Rows from block 7, named by matrix and row number. Rows with one number belong to one attention dimension. Each number is 200 + 20 x the weight over its row's rms, rounded and kept within 0 to 999. All counts start at 0. After the name is the row's rms in percent of the matrix's.
# v: attention query, key and value (stacked) (model.blocks.7.attn.qkv.weight, 384x128, the v third), inputs 0-127
# proj: attention output (model.blocks.7.attn.proj.weight, 128x128, transposed), outputs 0-127
v.63,111,181,224,214,175,254,145,204,185,186,196,203,193,181,199,204,179,224,192,180,208,199,211,194,210,193,216,231,177,196,221,208,200,193,227,208,195,211,217,204,209,222,200,220,196,224,218,251,199,183,193,161,208,175,180,194,206,195,189,168,234,220,190,154,203,182,202,208,201,201,195,236,240,177,185,191,222,148,196,245,191,160,176,229,221,207,196,172,207,203,212,190,205,192,212,205,187,202,206,187,207,180,161,189,224,222,183,195,212,198,191,197,219,223,205,196,185,202,178,219,168,194,208,223,221,176,234,222,196
proj.63,116,209,195,200,224,180,263,181,209,197,169,198,161,224,221,220,210,186,184,202,229,200,228,222,223,209,199,197,185,185,200,171,203,181,181,223,206,166,210,216,173,213,170,161,262,204,198,185,199,204,168,224,194,214,205,194,207,225,186,209,181,217,222,231,173,190,191,178,185,183,207,207,177,214,172,226,205,230,228,198,218,207,215,201,184,196,236,191,191,212,185,204,205,197,191,247,211,201,195,187,229,199,208,220,165,181,212,180,172,205,190,224,175,208,188,189,188,182,210,224,209,239,234,195,205,220,206,178,188
v.64,106,189,219,193,207,169,191,200,164,190,178,210,201,186,206,211,207,252,198,245,199,223,177,213,186,237,217,212,197,218,223,199,171,159,212,194,218,188,202,172,163,195,224,208,235,182,213,212,175,172,214,207,243,206,184,245,180,216,183,201,191,209,193,224,190,211,199,225,240,187,176,196,193,183,189,176,193,221,208,193,173,212,179,241,191,197,197,193,211,195,168,174,206,168,228,195,218,205,252,188,202,192,208,188,190,209,199,198,225,219,180,181,234,180,209,213,234,221,199,212,217,196,227,233,201,215,195,210,210
proj.64,102,232,165,188,175,188,211,187,177,206,214,167,198,220,217,214,175,161,225,212,208,166,225,141,238,207,179,197,222,163,183,193,224,229,208,220,183,202,210,240,216,224,182,199,227,186,204,190,243,186,205,192,183,206,208,199,210,192,201,204,194,183,207,211,213,192,205,213,192,204,236,187,184,221,204,208,244,204,181,213,198,192,233,220,220,234,178,164,203,201,226,209,200,216,176,250,218,204,191,193,201,212,191,196,210,189,187,175,177,185,199,166,171,224,201,237,188,202,216,204,186,195,208,208,217,234,222,207,189
v.65,097,178,206,178,228,211,213,156,187,170,209,175,225,230,188,220,211,205,243,214,231,163,191,202,196,175,217,183,177,202,207,160,188,196,219,210,204,198,190,237,209,199,187,198,208,213,235,212,188,171,183,185,210,177,221,211,194,197,242,214,229,215,223,199,180,174,219,164,187,237,187,214,171,193,222,182,188,182,186,198,217,233,222,210,199,222,180,213,196,186,179,205,217,222,212,177,197,182,207,203,225,246,184,228,213,203,200,216,234,188,235,224,199,192,193,229,212,178,200,194,198,229,208,206,169,201,169,178,185
proj.65,100,205,215,185,197,210,201,228,204,214,207,190,173,211,205,212,161,201,199,188,183,238,225,181,178,219,186,197,234,205,230,205,210,203,208,198,224,193,191,186,171,197,237,223,188,220,186,190,208,197,206,198,208,194,177,195,166,187,199,190,182,214,185,164,218,187,179,209,219,225,183,180,245,173,194,212,214,208,246,204,216,205,215,150,166,189,181,197,204,198,176,197,204,184,155,208,215,223,210,202,207,193,221,184,182,206,182,196,207,207,158,184,214,171,216,145,171,214,226,199,184,188,187,249,235,213,222,229,213
v.66,107,198,198,163,175,179,173,210,190,226,215,147,182,215,234,203,219,190,199,215,206,178,224,222,186,224,222,201,203,177,202,207,153,202,212,232,205,194,186,187,212,216,215,216,167,159,200,167,219,182,189,205,206,171,228,172,200,165,206,193,182,241,212,237,185,189,176,230,193,206,192,202,248,249,201,212,193,213,203,176,194,228,160,227,212,211,208,212,193,199,197,216,189,195,208,192,214,174,220,202,222,225,207,207,191,186,189,183,205,219,215,199,214,213,201,218,203,190,218,237,226,207,210,213,219,170,228,220,203
proj.66,092,215,228,175,226,201,183,177,178,192,203,221,232,209,174,187,176,171,180,184,203,236,199,218,207,159,154,198,186,194,198,226,220,200,212,184,201,214,203,139,219,214,187,170,209,185,222,199,189,171,209,198,158,201,198,185,159,234,203,205,225,208,215,208,198,223,228,191,213,192,204,186,163,159,180,196,181,179,221,213,210,199,243,220,189,211,199,196,197,193,167,195,208,180,199,214,207,216,216,219,184,181,213,209,197,229,210,194,187,185,202,166,167,195,194,214,236,195,183,205,184,191,158,190,205,217,171,192,172
v.67,099,202,198,213,236,211,167,219,204,184,196,209,213,169,197,205,196,211,204,209,189,250,218,220,211,209,204,227,199,194,207,190,215,190,246,201,171,188,198,187,165,202,218,192,191,227,178,176,190,236,213,204,192,178,200,211,196,205,235,191,224,181,176,228,230,196,185,189,200,211,228,161,203,225,210,238,182,209,177,181,199,214,194,194,187,203,192,169,173,239,199,189,185,194,203,184,214,196,235,197,174,212,190,190,174,193,204,193,237,172,174,204,182,198,198,194,237,180,212,189,195,206,130,179,246,193,186,206,167
proj.67,098,183,217,191,159,167,200,197,181,240,201,195,221,166,182,239,206,202,190,232,198,153,199,206,171,217,215,207,195,191,182,186,216,218,161,194,199,213,184,213,209,208,179,193,193,169,203,212,204,195,219,225,200,197,192,206,193,224,155,194,177,201,151,198,212,216,220,205,191,180,172,221,192,164,201,164,214,222,218,213,198,200,215,177,197,216,215,224,178,184,198,203,176,223,185,226,193,204,186,223,242,147,201,182,188,216,190,194,173,243,213,239,210,202,179,222,200,202,196,189,193,207,224,209,174,195,194,230,174
v.68,111,159,215,158,199,208,228,165,181,192,214,175,189,203,205,202,195,213,220,191,217,201,203,203,182,182,206,197,210,210,201,150,204,168,167,198,237,191,197,218,185,183,168,201,230,233,180,227,173,192,190,155,201,220,195,185,184,208,203,199,205,203,228,207,176,207,171,239,203,245,207,180,216,230,221,213,208,204,216,198,232,224,166,194,212,184,187,219,189,197,196,215,212,243,217,236,220,206,142,175,202,206,220,199,201,216,191,224,212,186,214,187,178,219,188,191,192,223,178,194,180,197,198,167,192,196,188,174,209
proj.68,092,207,176,187,211,191,177,241,199,200,182,177,215,235,207,203,186,195,226,213,163,189,253,213,213,214,187,181,190,197,193,205,193,213,210,209,174,183,211,180,189,202,228,199,213,188,174,170,198,209,199,211,225,175,218,221,211,166,209,168,236,227,205,188,217,208,198,174,179,210,185,225,175,181,263,199,188,179,186,209,170,230,175,187,210,221,194,202,207,164,198,217,209,192,183,171,180,177,203,213,186,220,153,183,176,207,188,193,219,198,193,188,194,182,217,204,158,194,213,226,198,239,167,222,215,190,172,205,192
v.69,104,205,206,211,169,174,203,202,161,182,196,221,259,236,201,196,204,184,201,213,240,202,189,224,177,167,196,197,215,200,192,184,210,160,189,181,218,231,212,191,213,199,180,190,202,197,206,163,181,209,209,200,229,218,196,187,177,203,187,189,198,172,205,211,173,193,242,202,203,196,193,181,192,218,202,216,198,193,213,170,214,221,205,179,218,235,210,199,186,210,166,204,216,180,195,175,173,208,176,181,204,162,245,219,209,210,188,183,182,198,227,177,193,204,208,210,226,198,203,231,175,229,169,242,222,204,174,247,219
proj.69,106,228,192,174,205,231,191,191,198,176,222,144,176,176,205,207,215,171,228,189,179,215,241,195,194,199,202,207,191,201,234,219,214,238,213,190,214,173,176,204,203,215,216,196,193,183,222,220,228,196,174,212,177,170,232,196,205,204,203,224,192,232,195,201,198,188,188,177,182,206,188,185,195,198,208,175,236,206,200,219,197,205,213,201,186,165,181,188,185,188,229,196,209,225,188,233,245,209,224,210,193,232,180,205,237,198,203,191,186,175,187,228,225,171,218,190,211,185,190,171,191,165,230,186,178,205,258,199,193
v.70,098,209,231,216,208,176,208,198,184,189,194,192,210,193,240,198,215,208,228,205,234,199,172,202,222,221,223,214,194,217,195,208,208,219,180,214,224,208,198,240,146,158,195,208,196,217,177,245,201,209,207,177,197,199,186,235,198,189,171,176,206,185,197,219,221,227,221,177,219,182,217,207,148,195,204,207,212,149,212,192,196,183,154,201,183,213,210,211,225,182,228,214,188,233,234,227,194,226,167,196,207,178,227,208,183,195,200,202,206,219,173,209,173,191,187,185,197,205,173,172,200,187,205,219,220,189,213,179,224
proj.70,107,186,196,165,227,237,216,226,215,180,199,209,184,232,179,196,213,219,207,211,166,196,206,204,166,215,198,199,206,204,178,206,197,212,216,201,190,202,181,212,201,219,225,173,203,160,174,209,191,189,216,225,180,202,194,192,187,161,247,222,185,188,206,153,213,194,190,204,176,226,210,195,204,219,211,212,183,235,152,204,222,162,200,203,211,178,223,202,194,230,190,194,215,186,156,200,208,154,174,200,188,209,193,187,243,204,174,208,177,192,220,220,207,225,200,235,214,196,205,225,191,209,199,186,174,168,221,173,230
v.71,112,201,177,202,200,210,216,210,198,231,198,193,202,219,213,177,228,194,236,168,203,165,173,193,201,235,225,222,190,185,245,210,190,216,217,189,188,198,190,211,213,209,211,204,156,171,202,182,238,197,184,169,175,211,166,174,191,197,195,222,228,253,147,214,189,198,211,210,209,169,202,169,167,218,169,213,207,213,197,200,202,204,189,215,217,217,214,203,239,187,206,209,236,204,242,187,216,189,213,181,191,182,216,240,211,169,189,189,169,194,178,195,225,187,193,212,205,217,193,196,236,211,197,189,197,198,192,231,195
proj.71,096,196,215,178,183,210,165,155,170,175,198,211,228,159,183,231,201,207,183,201,209,204,180,224,201,225,161,203,178,167,200,189,210,189,220,196,182,225,195,192,214,203,176,193,227,187,232,183,195,238,219,192,171,207,213,219,174,235,169,183,184,171,251,203,169,213,219,186,207,194,197,213,204,169,198,188,210,200,224,200,159,170,198,192,221,187,213,173,167,225,203,168,179,215,185,205,204,221,196,179,210,158,210,198,232,239,197,207,183,228,226,195,189,209,210,202,191,200,209,205,179,191,176,190,223,203,211,201,188
v.72,105,222,208,190,196,218,223,221,179,217,228,180,206,179,190,171,187,191,212,175,217,157,199,247,185,178,184,188,174,214,236,223,190,188,179,206,212,201,182,221,190,187,214,197,188,224,188,194,234,175,208,181,194,193,208,167,208,158,176,187,207,211,171,203,202,202,177,199,214,171,207,213,220,214,207,212,210,228,211,203,179,200,183,211,187,173,180,183,200,169,199,202,210,225,191,168,213,225,214,193,214,173,161,218,190,196,220,224,202,190,228,222,224,212,198,218,181,213,176,192,140,183,260,209,228,223,200,217,179
proj.72,100,183,169,168,196,177,170,223,199,204,192,160,219,212,208,195,229,207,209,197,186,217,246,190,216,220,204,204,218,205,186,220,223,242,177,213,193,191,217,229,219,195,187,218,194,158,231,178,207,221,210,198,205,218,220,182,200,228,197,232,178,162,237,190,176,205,210,203,191,188,217,225,186,204,208,179,194,170,168,177,230,187,185,193,195,187,201,236,196,224,181,208,204,180,184,229,195,149,183,216,184,195,210,163,218,196,210,219,199,236,190,194,194,218,204,211,232,239,198,186,202,186,197,229,175,180,217,225,219
v.73,099,188,203,171,242,178,193,214,238,181,212,185,175,173,205,217,190,211,166,192,168,213,237,192,213,210,217,169,223,200,203,175,186,221,239,191,204,177,192,205,220,211,215,202,229,215,190,181,186,212,201,203,183,220,178,241,212,192,200,178,224,163,183,216,217,202,178,206,179,182,200,198,183,198,212,212,189,237,175,207,215,184,231,160,173,230,221,179,188,218,159,170,168,212,209,219,192,199,217,214,208,226,212,191,189,192,201,195,171,222,207,221,203,223,217,184,224,179,211,190,237,168,235,214,227,198,179,195,221
proj.73,093,173,204,213,156,189,220,187,173,215,185,226,223,194,233,234,213,155,190,230,244,213,196,187,189,195,222,205,203,174,188,217,228,175,183,216,205,197,209,179,181,218,170,217,210,201,183,213,205,196,193,217,228,192,178,179,177,210,189,226,166,216,172,182,226,211,233,199,206,216,202,183,201,209,162,171,184,201,199,204,177,167,173,249,196,181,185,213,229,212,216,217,207,193,211,194,188,216,208,183,185,189,208,176,173,214,233,190,195,174,214,220,193,217,189,200,177,190,217,208,195,218,154,224,201,199,184,226,159
v.74,111,218,205,208,164,186,215,188,210,230,184,237,182,207,205,228,214,220,223,210,197,202,215,169,206,214,197,221,197,226,224,205,226,199,200,199,226,216,216,202,192,191,237,212,197,171,191,206,211,205,209,169,190,191,231,201,183,218,166,212,183,192,187,189,219,173,211,194,199,187,212,226,138,234,156,204,204,243,185,212,233,189,164,205,196,167,189,135,202,219,234,186,223,164,187,197,229,186,217,199,206,215,212,194,190,202,206,181,204,176,166,225,199,198,214,179,203,182,207,179,204,222,212,206,189,192,211,233,211
proj.74,094,219,219,189,194,187,158,199,162,221,215,179,212,188,180,208,182,227,174,169,229,195,198,216,199,189,217,188,190,190,198,186,191,210,205,240,214,183,187,192,186,190,194,155,210,241,196,208,162,218,171,189,205,238,217,219,186,189,183,194,208,191,201,185,220,205,198,213,158,195,193,182,209,188,227,181,211,192,194,183,211,191,185,214,208,230,169,193,190,219,176,232,160,207,201,218,221,203,188,201,223,224,225,209,212,191,193,247,185,200,217,234,221,233,204,256,198,224,219,241,198,181,216,190,229,213,220,183,211
v.75,097,171,206,233,191,184,183,181,219,187,216,209,190,203,182,219,228,206,216,230,276,244,195,199,194,204,209,190,205,211,190,187,199,205,199,220,217,187,225,186,218,193,196,213,224,203,177,225,218,161,225,209,215,214,165,196,172,213,170,169,219,197,196,216,216,199,216,229,202,208,188,243,212,198,197,204,169,195,214,191,194,195,203,168,195,198,155,200,202,233,207,193,164,224,219,214,217,189,201,202,212,209,211,165,240,214,191,175,189,204,189,219,185,150,196,220,197,202,220,183,196,172,197,194,237,204,224,216,171
proj.75,098,172,169,169,223,218,225,206,210,189,203,195,187,196,203,197,190,216,208,200,172,193,180,166,176,190,179,214,206,194,191,212,190,188,176,187,195,218,217,200,159,179,219,178,191,180,191,182,203,212,177,192,186,181,216,200,229,179,221,224,193,209,162,186,220,177,208,208,211,187,228,188,168,199,216,214,192,199,183,242,201,215,205,212,193,227,236,167,214,175,190,176,219,219,209,183,189,228,227,176,196,206,177,178,199,202,198,234,185,178,201,139,184,226,186,210,192,205,157,199,173,238,228,217,187,207,151,187,231